Weights of a small model that answers yes/no questions on an image's attributes.
Training: soap at rate 0.002, 13000 steps.
Data: trained on histories of elementary cellular automata, time running down, 22.6 epochs.
Rows from block 4 of the fusion encoder of a small model that answers yes/no questions on an image's attributes, named by matrix and row number. Rows with one number belong to one neuron. Each number is 128 + 32 x the weight over its row's rms, rounded and kept within 0 to 255. All counts start at 0. Numbers have three digits each.
After each neuron's rows are labels from the 100 texts, of 14976, where the neuron reaches its highest value: "fires on" is the input token at the peak. Only what is clearly more common there than usual is listed. The data: histories of elementary cellular automata, time running down. In brackets: how many of the 100.
# fc1: MLP up (fusion_encoder.blocks.4.mlp.fc1.weight, 768x192), inputs 0-63
# fc2: MLP down (fusion_encoder.blocks.4.mlp.fc2.weight, 192x768, transposed), outputs 0-63

fc1.0:171133078150137135144132128135179133103130134133140158140122186107111134114143186170137142077130138117136096080124115114147119108171110193122144213105092107169073147137122180090141151116075112
fc2.0:137118133161114142094083122109088169154171074153176117125118111170135140100100096093131141057126110131195139186191157093113144092182098091102092158157172158148103100100102113140132120154164109
fires on: "100 turns on" (58); "010 turns on" (22)

fc1.449:135127108120143100070188144146095105139137134171110084152136179088147125128144159181108127061097158106110090075179125128111102161105182139090114086139147104062150173129120050165107121109091108
fc2.449:129123166192142119139110173101135154122139128155085132119138121165125095137070130119134123120145086105114116082177145143131138054077120125145151107151156133159099152202146209155161090162179095
fires on: "010 turns on" (100)

fc1.587:097148151112063099065156146242126174121169110155115144167141164081064099172129150180189130169144131155094165173146100103093124141096113118175156137113092124107147197170109075110163158166145099
fc2.587:055151142127130116155110139141167055100083069162123161152096163131120158152170092126093152090099094166130153163128132146144130113123124137144137132216119184095137125106136150068129109117121138
fires on: "101 turns on" (100)

fc1.335:157081138116134117100109100091192052132105096124077137205142132129051116123118124132166129150143156132104142153164088158209119128128141137164094139114110154140126179103116168142135159087146114
fc2.335:160148155138174130099085202147091161074122158146162058123111144105134157184200060094087093156095152146115118112141095114179120185114178081126092163147101162094133129180091122156109167110088112
fires on: "011 turns on" (47); "110 turns on" (29)

fc1.122:096103170174104076091122116116153115092174134144108111160133145128124150108152131133174099116130135111147060149123160117100148124142129143169160174166108149125055116074132154191166159124137138
fc2.122:109168135075117109072132113132157095124173125147169096107106112182165077094128068141137101097162126132139164152115148144152095129101072132115182134128086152104154097172106131147101128083142117
fires on: "001 turns on" (78); "100 turns on" (22)

fc1.430:172154101147092150127120145099179124111129093067114136146101079135108140182085216124093151111134142077113181174147133127121147112158130172134147147088143151092149141044123152157146153120126136
fc2.430:131079119113128136137159186133091192150149108155120076142138125127133107109117090080138066060124120131158137013111103146150068069170199139140121106118126176162127119132108146114131108129154150
fires on: "110 turns on" (58); "011 turns on" (39)

fc1.639:058086134109114048082121179106109092098118104161145084140160096115164164120131151149125162149131125109192083083110134085117085088092110109146141165115078153125161141147084088163160137138150120
fc2.639:107103183131120166161140115139151135094145154119156123113134068102112148128087103157197065140157159142069142114140114067140101145192134100136153146124102146159165141178104177095197179130138126
fires on: "000 turns on" (58); "001 turns on" (27)

fc1.242:146145149159086151091081075111144112134166098100156107141132111181085131143088135171093106108122041085173173115154082106121098146086125088115143045129148067101108121125124097149155133145142189
fc2.242:136191095090115116127094202165137148165177155128179155148115197135167141094152142065147115131108087101133137133148143112139137112089105107150068168148128139113107106144126135118131106100143172
fires on: "111 turns on" (39); "110 turns on" (36)

fc1.623:101210169120182082162111032107145178132114135133117124124089121117150172137195156136164130146121108127140088156092096073126126098095106125089080134147167164074155098140102079110152176128149099
fc2.623:144127136145139122064168097074105076069108135171108081123197055119130104044089087107090162140157137146116106100150115151117087109080087115136146106141148120140122071110146092197159102101106206
fires on: "001 turns on" (58); "110 turns on" (40)

fc1.579:132116068136127169171094150119103041125161083167101128120139145103139062132139076124160136141116161096172121138137077107191183149085161199131112154068133101144102133144105124090109132144122144
fc2.579:101104086113088133073130123106134126146118061126104094192161153095173226155112121094169108208072181117105103119161110105118087117149086158160161163145122125119115180121151176097134142141153156
fires on: "101 turns on" (100)

fc1.475:129078153151143047130121053140158160082134104143100123113136230129165155156083165134165087159131153111175077169176131167145172117116175153100164094126143095140104148045129147140183121141094178
fc2.475:166185128128142128110187167199093213128075113156131129110137137090114125133140118094147159090169152139082180074116086135114130148148110091152115137162163157135161119162095155148151127128122169
fires on: "111 turns on" (56); "dense start" (42)

fc1.188:094096121146144114151074103093132116124154104130092164086119098171122127160164180083141139137154133140139125122107104138065108110112166104126098109109095150130126062117061144185141141154128139
fc2.188:138159197121124161204103141131137175180163131123144152127115120191120124130160138110144134091110145098111144107103142110119096148146136071153119095101105174123098104082091101186111084157102012
fires on: "sparse start" (100)

fc1.760:140107137080147165127088117108076121144134111169134114079074188103144154119137143146131179166112164064141114136181126127157107121120149151125125144177154120134165133105176073163098180143113228
fc2.760:095092169127112135095142159181144110121146140148097159130084161124102076095146140109151162196120113156167107126132123093127109167090142092163101138210119116129092136086118121124160158122090176
fires on: "000 turns on" (100)

fc1.47:089143135169176084155161111116115067085154099142132073151152184110116139134187126191071101098141115147121117132138096130136150131147126153148125170069101148164098115162136167146155095125166107
fc2.47:146150101113064167125104186185112116146159075130107156166194140104093129189166089174122104162133098189206150118111144091145092146164150111136137128188162144159143111167133143133200096150153144
fires on: "101 turns on" (70); "010 turns on" (30)

fc1.191:156098153195091103101167181130117090099097111142107157132112089170138131097174145089127162078142070162124135092031072118099106109124158149112241142112104088172148130132131124133184166169132212
fc2.191:137146134079158159192177109137183085159137100090096135157101084107150094088151116146132108166124171086117068113107127122083172127088109117162151092104088169123110094122124073124130121146134089
fires on: "011 turns on" (74); "sparse start" (26)

fc1.16:123163187170141177088105128121114098179082159141173111123139111124142140154170115138136135117097148113113089112207143122094086101127134109147081179212109143138098139133143093048106171145077152
fc2.16:105102138139147083135119136152162096127120118100109154117112138054097160110121156090150125174111114145122120109103145145138121161092109165171114141132142155041112056151141105114128118157120119
fires on: "111 turns on" (81)

fc1.237:137139117160151038098088149180158175145125121136147199118121155138144165110122133134132113175124106162121124122064048160133178121095068133142155151173124081151172117138198110201158102116134153
fc2.237:151104172106077158108138127142073144133116150110066127135191121097158065118175138161149142144111182179178136129145153080149131145177133155148155069133128210109173159063143117102126168155140133
fires on: "dense start" (62)

fc1.379:137126095150123090140159135108109114141099053142106096156142094117126109093195082167072162147141165126138159129136051159167143165151142130126088180178103143118078139075125129131159169166183157
fc2.379:095064147080177141173139087155148056183148152128177192132120132208104149181081136105100147157132134122081180198166145096124120129074178088127123136129141134129093140084149175051133120057134151
fires on: "001 turns on" (56); "100 turns on" (43)

fc1.100:147188109178108099124114104145149161157178126082135126104098083145106144135151139154145128095169109160152128150158119147178107133122125106124192114073114150155171147150083111137159144100151128
fc2.100:127118059168130117153101127113118092127077118123076124064170159166128127098140178068128129137200103137137150182116146156084088144141143165097100162123184163093148110111135123127120132153141112
fires on: "101 turns on" (100)

fc1.537:119089124128073074050128089090170158098092120124155175106161097107093138130131111150126159125098109111098093042083142115176109202128109152133139101188072159122164087106154116139139111160181142
fc2.537:147126121040088145113155111150160173124156116130054154106135108113144086130110144149170121167116122098143108117210169162131134111203110079165167168046133107197156084128103093095106132179173139
fires on: "001 turns on" (39); "110 turns on" (24); "100 turns on" (23)

fc1.386:150108213170090089148136072143135062107144155131090130153139143106126110107149116141141111103127111063232122109127123130084152126120097151110138130197135163118134114133141140112170090166165103
fc2.386:227115110115162110185072086152166126122138135076128082139114129153127062123114143179112113176125083118109107131110116179187184208150120096141127058080121123104156049127120138141136112131144126
fires on: "001 turns on" (48); "large cells" (27); "000 turns on" (21)

fc1.279:126163132101133092137124082108181113135083210154127117121124082113153140108100102099152091108169125149126118144062072135124129136186127168135142154112119097167079144093083118141161154147120165
fc2.279:147136134061087121078122131134125118083144159121068144130095138128146119118190129161103111095118104076183137121130131143115146189130123150158086134163137109180127135080112135096115120088123202
fires on: "111 turns on" (57); "large cells" (29)

fc1.256:072096152153159106126209164153112132126147095124126107141113099124193143109126160136158060168141120107159110119086099072147081154148100159117172107143125082095126098138123101111126088113204115
fc2.256:161150160164108138097129093105068101155105160173126123156147148074086098083091180087062131152149117133177163087149118178161117116101198119110142074122114129159183095129097118128118116148077179
fires on: "010 turns on" (100)

fc1.709:165148119130128051108087133153152175122157088174070158116105139165107126109148160137132191136137148138162179153081126158151118076137099106151123160083198099152113170160071111155122190121161136
fc2.709:161053143140110148091168101097217101083167149117108143098072155133148147114111085131162096143120180114142097162118142154101156124145192115136089096144113111112116066118112101138113101122136085
fires on: "dense start" (88)

fc1.417:148087116123123115146134087073169131109094100146123115179142098146118060180127145107138128191151154136180107082107091173041110089177048154158196127086098149155145061149099112120146104126137096
fc2.417:150133120106181155118083158139094136078099139121114134142137139064114103123113123058181106083098119076121138117163164100138105201190104114064142119106118143121133140063106102139145102124140097
fires on: "111 turns on" (32); "101 turns on" (26)

fc1.182:115119080123141077152094135125118125100122111117109102111148153175124050121131122078093141064082152156152112157153064161128099142156158166123095113128125088070148165119130179064096127110145126
fc2.182:114114151163172135023096113103098100109150147091128095119142114163136107135109150151148127116149116120146120069157118151124157133104156076153093069183135133071206141137109092080132095165132092
fires on: "100 turns on" (45); "001 turns on" (28); "010 turns on" (27)

fc1.197:158095138159101113080115123108195177106143081108094142101058151129111101155165140161188128132133158102155121149117128140141156087117105112116139114163107069179107116102094136110208134078142129
fc2.197:163153113157132152149134174070113078172129130114137104161154112115128135197118110123128126182158128125141200166140193101091137100113084126113102160092149107131170141142115127133125141142157051
fires on: "dense start" (100)

fc1.549:135183088081130144102079172086171099112095089137120106138097091136182177116104117124135096137162126067144160083111080082123109152127148086111148074180178205171119175113106128135131126144126134
fc2.549:134140165094142118174170112134129144155109091148102129170177117110080149098134117124194160087154092189152151094158118160133087092145114114167141160098132120093151138149118137127110110095156166
fires on: "110 turns on" (73); "011 turns on" (27)

fc1.115:107145120126089134143133162154131173126058131157084144133096095133085069138129099096145135120153116119112157060092118136109165113070136119118136101191157113127124107103202131102135079089138105
fc2.115:141136140143101157099124097109176092069210061100136131115140140140069135120146074151077117121085151127233114156145128115170181181150125131120162163092145141158083117133102103153116162157153136
fires on: "sparse start" (67)

fc1.616:135114114131110108103123079119156141123080173115146118183126161118194111104101091198200106213130142189120091163162098103126099105117145146091128109165118199141155058105122108107163176132079175
fc2.616:097120119111140100078092135123114119055159126136108129094112143100105157149138153115113130062179120142082114121139159152128151103107157053113107151112168125129147134200087116103121144083146131
fires on: "111 turns on" (87)

fc1.687:201139105150089178178171131128091096166111118125125123093093086086135111176187140112092081144103096141102180122139089112145158089140148150132182171117157161139178160123092111106163135126096164
fc2.687:135097091098095075119130109086128152131075138172149153077175087098096116104158140124148125115166116168146067141100114155116102096110174078093136116113152126098179149131116164145126129102182063
fires on: "101 turns on" (80)

fc1.338:144084126148122131146145151139125149127090118114131186122111165143127116101125109161114155150151085105088113109082148118152077167114133133102182138088101106132158185151117143122126040155139141
fc2.338:116134124159134111105095141141174159145154177094111168134128077151160094164155151129110050143153123192085058155114120142136149109137111135090183096085166075114085177077125174095158150193126165
fires on: "101 turns on" (95)

fc1.651:128081099136143104149125127123111182175117177105140177133173093166090111180159174097074087098133120088173152149130098122106106120122091156124090106130113153155129127087124085184159115124151095
fc2.651:122141173147150110172134111096096123113171099128136102149114147170158159123166138067082175158143109152119124077124144107126113131129107143149173119203103168163101122124078173174198102149154074
fires on: "sparse start" (100)

fc1.171:106146165129103097145090145116122134100148131132127150091098099129124116164144121122151175166087118150108141124100114162139135128132128194119140142182096156197074076063138137116114140141169125
fc2.171:054126145134124095151107157120145152100087134129155122167163163101124108165147155109088128065144127118097145148164115060100087092148093123163096066151128173172104151200181076103118110167097154
fires on: "large cells" (90)

fc1.293:082168172089118111136146088110100092083102106161085108104113096124139142150140127114133159122102117173119133088106121150082102118177114067139157147071099117158126053105177126122108139127172172
fc2.293:147209072128160139111131137092064126144115115104106143155129165103075140142100113125128160175188118088146113139141170095140158168101140132178164146131246098119105090113142115192181104092183141
fires on: "001 turns on" (64); "100 turns on" (36)

fc1.700:149188130100110125134146167090124126115124172161068141152111127108189105111157097116138070194159125104174124149168090113161126134116075122086127107131153134137101094166111099145182167157099164
fc2.700:134050080150176180137112150113152102143154083114145123103148136102089113172112122132179138153083111112114232108142110173186144071122140183150076101133136092143152086121146148156052107207135161
fires on: "110 turns on" (61); "011 turns on" (35)

fc1.280:151145131162138140069115099074140151152102088170168095199088121089154104131178166127132130133104110094121137180095123165131161159160102159130146115150159143133111201106149156104083152117167112
fc2.280:168111152135108148195091115145112054141131114144098145098132165131131168189086144136093178157158150165114132149167109083130149139161112105091106096131092106120078100126195173157104154082143134
fires on: "111 turns on" (74); "011 turns on" (25)

fc1.674:121095099064123131134106087162163145077106100149155066132140204094117091131129153153101144109114138101126093052115128113121178162136169135078153146098127154162153110085153085085152181133176063
fc2.674:117123130116104127109106169159133112115119095179092136211117051121144192145132116134096116143159028111149137104120130133104123134139091077128154095080165136131150157134055194117141105105150118
fires on: "111 turns on" (49); "011 turns on" (29)

fc1.520:112164133141171180107130166125088113104112097095129093160113049139095130133146049110111153146183150146101120172115160145147132165110196099143174068160112140177152108145123086187174092162106153
fc2.520:161117082141134063071110081170067174120133129119168137116114150092123128139091113156141096135119124137158098128191123083113116117196175181099097094105148148118071096120060146163111150119091137
fires on: "001 turns on" (45); "100 turns on" (24); "010 turns on" (22)

fc1.701:105174112120134093204189146140092088165145097143178132116110158126140134138092119107100073122161089174089211140120188141166152062085144113127120123097134118145125152140087142140130144162135099
fc2.701:131066148155150206142138100158103164131116142149108203183077124162083215196213142118154103142137168043146195128090143104147100160111122130117147136151137121149109145083113117122108085198178085
fires on: "111 turns on" (99)

fc1.602:092101147123126129079119138133152099112106126148127078163222121128120097103150165102156159126147146173137132151113113156138173171171116142144155155195077188140153129087097122125101088182232139
fc2.602:106083115111104091130130177160168167150157138126151149172115079166154125107171119118163120063163119145133155116147153109150106167157122052177075147140110089181143136165094168098132122124115095
fires on: "001 turns on" (67); "100 turns on" (33)

fc1.556:142175152150095125161078124159161142116117120094153192111100113122114112098148169161148136156116157130105080159102138123081132100155089104116151125141084179090123095092163111146122116109104061
fc2.556:147152136175114173143181175082133153099144143082080173180133098114123119156156127165071126111132118189085176123131090167171130145115119117157087112136122115132148137071129153161143119165118157
fires on: "sparse start" (100)

fc1.213:130149103126118191163085152125184085211072172142083139157140184142148132136081177140110117122111110094126153122079103132143155115149142135113177058193135110128208157135096102170171126201120125
fc2.213:092130114156129136113186106130086117080165092142085133131179134145142157141147149153042174095148127143109152153171131103129120141152127118136139123162104103173141090110170159092122153099142125
fires on: "101 turns on" (51); "110 turns on" (34)

fc1.389:097110182127152154122109121203165163149140147127092117099156109130136158139102120196145125102079149180113127121098082076143129163115143151098108123104114120090121112175091153116150194149138089
fc2.389:136141116158077134113159159079111142102150159136130064125164088144126181095144160108186122153084093106106073139069181137173183079175134133198114112082063176160106112161142146118124125134144113
fires on: "001 turns on" (69); "101 turns on" (30)

fc1.195:143082144176130082100124130132177123082160117147111115086076131150157137115114143117157105141126149136056141150082123164134143087134180160189125146148175152190160105184106077103147061118096104
fc2.195:138137136104148121191065152089061088147112129103197090120103162116162140126146093213118157148152177123111145120111161119126155171139150146114175154132150135146091150172179064148143150121148069
fires on: "111 turns on" (93)

fc1.169:123127142105121115181124079107162179111123094137156038156137088186183066117168153118069089103119107192174097131066076127078095138133127097122114097111106157086151154159171106177128185132137101
fc2.169:132131117169161128084191067171132129157138135082105164104072153125138179174168143130109182126137197136127167134113109171069134150097127156124182102144105097094113090083100099122184110108153156
fires on: "001 turns on" (53)

fc1.659:174121144105122148137146124170119128182105094155158181145123143117179156107153174134213151107117095136109097074141175104143119109075107187145142179153168179111086076129168093077135106189144134
fc2.659:141125117141167110153057111111142107082086099090123046118178064140170114119089144164079161140152117144128154115114105064196150089164136149136213105115162124126117091149102172147105123150110127
fires on: "011 turns on" (83)

fc1.177:146113104146088116142143106159148101068144176191074117117109160090113183065125124121136154117113194147177136159101159122126043189096164069149171118170145090110161141143120145135129118104180185
fc2.177:120174137091175146078129136082035113185107072148111139122107111145130037078084146087073122166142033081106126097099130184124160078156132136117094085071076173068131055122090144144092111123187150
fires on: "110 turns on" (66); "dense start" (28)

fc1.310:187108099113111112120111137128100067146115118152068063147139073182203104095165180135123094109156120102150190154101157125156111106119139098117097131118145105199136167097097138152177168128149160
fc2.310:094127117166119109139121160149121217150129132148142125124107145080152138123096078115111159146135163087099131147137126131112151098193120126186124123092052110085080143076073113143104170106097171
fires on: "110 turns on" (78)

fc1.500:155158116184159105087131097138074083106157082104149105125143125118148063095109134144140120080158068117168116048103117175148149121084136111094155168125132106126130116127097105089121162140099119
fc2.500:147055133080090151142117167135148125175111134084138127107135170134171081138118122138115145108098155155114084125129094195137133106148159108114124090146065146091107132087118161108095078090191126
fires on: "111 turns on" (91)

fc1.222:107159144163172062148087082109117087135127131176108094126101131134118186163188071142109096111116228161149111178097095145128145154113119109149109142185157112128158175095108107103091164133148108
fc2.222:141194139104138098129125116081176126174146094140152140108108175082089113128137170121066149139167091105138133122125140134135083145099127153088152153140149140140110083109113102115083101112063142
fires on: "101 turns on" (70)

fc1.661:149119138053104143098117163135123131152113062094166128093165089096175147053123162188152135132101100153071125134146166137116212185127144138116103120162153086115104129153133174158134150141173160
fc2.661:134054150118098065139140190122137104170143162136157129117081106109141150165191069119118107079082123146102091078133129088190132157081122104125148147108145127160101103156142124098140105181144116
fires on: "100 turns on" (56); "001 turns on" (44)

fc1.76:049105147193098109198132127165153121120115116151127151111120101181139056143134121172119081150155113106126193121098150160116146144114150112104134105135138088116122076160086129127141145136222099
fc2.76:087101185062149146136118105149113173085101099064157132132103144136109185147117186141130093115131101071147100087150129110090113144120098121072111117141169173143178152125084107077102160121082186
fires on: "large cells" (67); "sparse start" (21)

fc1.277:142144070130099164136137172156134113067087082076117106161154158099026137134101171180140074108120132158152120125109098125080146165109135080124144134161153096129148154158058147114143155117197150
fc2.277:110092179100166113154106126162116108206064149110135142122146143098190083177135118123129138145150106140143101156157168168147090065098128165099100126123088078130132137110135150149084120190145131
fires on: "110 turns on" (50); "011 turns on" (25); "001 turns on" (21)

fc1.143:154179094141120102133114152141113120125127076138148148130114142167161154069089123071186168132154115130104115078137132086168138172156138136172161134079102150124073136087113085146170174105173142
fc2.143:104049101113089132138102111120129116142155174114118088171136122073145141072111153106144097141171071160071154108132157086143147124213101103134078130141139143186178105103141106154102131096104136
fires on: "010 turns on" (100)

fc1.105:121095144099137097158216108171150121095110170122117089131096177119186104161167143185147144143137132142117106096083121145085105114223178125134076137116165155084101132063132076136147118112139119
fc2.105:124132125125127182113134177136172141093082118083075076113121135131106127180119138123161106132129101105115140121158144171146125192121137092131163041092194121125123126079138163120181202103103100
fires on: "010 turns on" (100)

fc1.282:092177173161120058045164092129144100126052128132133149156133186122143132090153167164155089140162142094123122178041186116113092183127139132128137174200114150187123117128104142114150107122175126
fc2.282:123092122144140158113131093123174125068124057129140064106112133158182120104167089155105108170102148168178144113198099147165161149137080124119098148082146094113084125145072175118189084126056130
fires on: "110 turns on" (68); "011 turns on" (25)

fc1.161:156158164132071120118101091078125157113102125089106092153131107189150087142164127101124109134131114203109099064105135137160130134044118116099098086070089151074118057071092141112105145093105105
fc2.161:091094103141152074107127141106125103173103118112137108183149127145097065115106089086115096055117126083184147129111105155102137133097140123111140076118100112117135112149129045131124094181116086
fires on: "001 turns on" (29); "110 turns on" (23)

fc1.118:146072098208143147101156108098153032135170150152126127145102149161171130090158121106150113120166057134132138070133058125167101109133150152122081135099115136143106094150158118155189131166113109
fc2.118:165138158121111166119114093097119124100165173162081092054114141116150141205110096143138108113103200109121113141117167068187134081117099126118104155104096164117144118169144152100126089109183108
fires on: "011 turns on" (59); "110 turns on" (31)

fc1.618:137164192147151079057115106144118076104084126151152122103162151135124118084132098127185126099116102025103121126121153146119077147145134158116098119127043066075102180108149130095126142057115138
fc2.618:177155133116133140174169121153121159131110133114111100136101146113113149106160143147107090105166068139117104191175195183119102087163132056121151102121151107108115116116109126052072092188145167
fires on: "001 turns on" (68); "100 turns on" (32)

fc1.514:132117144087152139150126122125066041170210107145134135114126103126123092123144151143133110126133130102116165127151075179138113130186089098136150166127175241114092100055117139125136137148082071
fc2.514:177155149127150091151109081145136095158104072166099151159118105114095143119118125117131117151071157085158096092128122117158125115108071104139127188149109072141086146210142108111133187130182159
fires on: "010 turns on" (47); "100 turns on" (23); "011 turns on" (23)

fc1.575:123118059159167119158146072179134101143066140148115075114118123132098060120152063123196087153135183106140078129169113089194152104098082206114100097143094107189162129180099128120159173139124138
fc2.575:162207072095161136104117154126154099163130158217081145128145103183101158175124087156126098134167087122110187116131088160211163129155166155131118143096138149162140091121148115083130094100090174
fires on: "large cells" (61)

fc1.725:081131144098143049122126133134137158093063130119126204112109169049075147147141125140116108143138167109141100169160096176192092120118071136084140084068122167123133072124121105194101108135090109
fc2.725:122113144134180178068114169133145153105141104147156100187108141118156120117165128100100132072084040173114129096100141081102034160114110143102134127120081128124112138137189116131139112119097144
fires on: "101 turns on" (73)

fc1.581:134081133196138154155136093095126139126103093195095104123093117146149114091111108117101114145157129109108142151082133135123107057058182156051091112138159149157114164140166126113182103117080175
fc2.581:168137168149191140204152132136136149119138211084166145157086154121109137103150183145123106115141150149197114177179201116099113119107101137110169079067104094112098131101151103144124062162125107
fires on: "large cells" (98)

fc1.248:110163150078118150052138123134091172146155159136129066155181151120092107111134112129128167109116136189132109131136140122181125174090131147190171090130105142178114142158109154110106093117182113
fc2.248:134173143079117163173180076156125135164117145123133143172132086136154121110082114066163081122109147120183157160196144113110142093154162143107109105127202178109155096109131087169074143187070135
fires on: "large cells" (66)

fc1.631:127188141093184066118096173141052099196158113145083125119100111131084107184147118120135135069179126094135096094111138107112145156108049184154093166105124134067146147131148142138139125095132178
fc2.631:180106163174125064149056147115147155176137147117164130162129144139128086158097171109177033137128115118137092165116089156130091132121166110123129089208160130143116171058157140127143107138122182
fires on: "001 turns on" (74); "sparse start" (23)

fc1.88:211134116141087105122154161091084111097066083072118157153107126188147087097079128085086104095190102103168151066096118072125179085152116116113132092186141053129106140106148163114132159128153175
fc2.88:126114148090122144147133110129131146122142115162157123109186139093079118187146066201130136129094174173145072131122104102107122119095096121165118167137099201123147140144144091153159123116138114
fires on: "110 turns on" (61); "011 turns on" (33)

fc1.50:135152105081151148101104186145139090120164110070139051140112123125071086100145126148122173101199084083146097213102140189158189135099141126085111142081129127098125075105145154082119165125123171
fc2.50:141136141142085121199139100083154162185147118194090117152131125183123105120168129136204055162135063090162141121120083162093123133110138169143162166148142115106152143180122130110169230107179175
fires on: "111 turns on" (81)

fc1.107:082090090099111151142089088129118143139155114167128084144117102141103147173112181126129088125082156119078117163144145143051146127115105124153135092159110148080134124109167143108158206067124157
fc2.107:134117110171162150192113116115148091140075069112128133107139109165078131153092121136147156142131159080146141094124129111099151123136207168182097131071139118116161131159131128086097104148087207
fires on: "110 turns on" (80); "dense start" (14)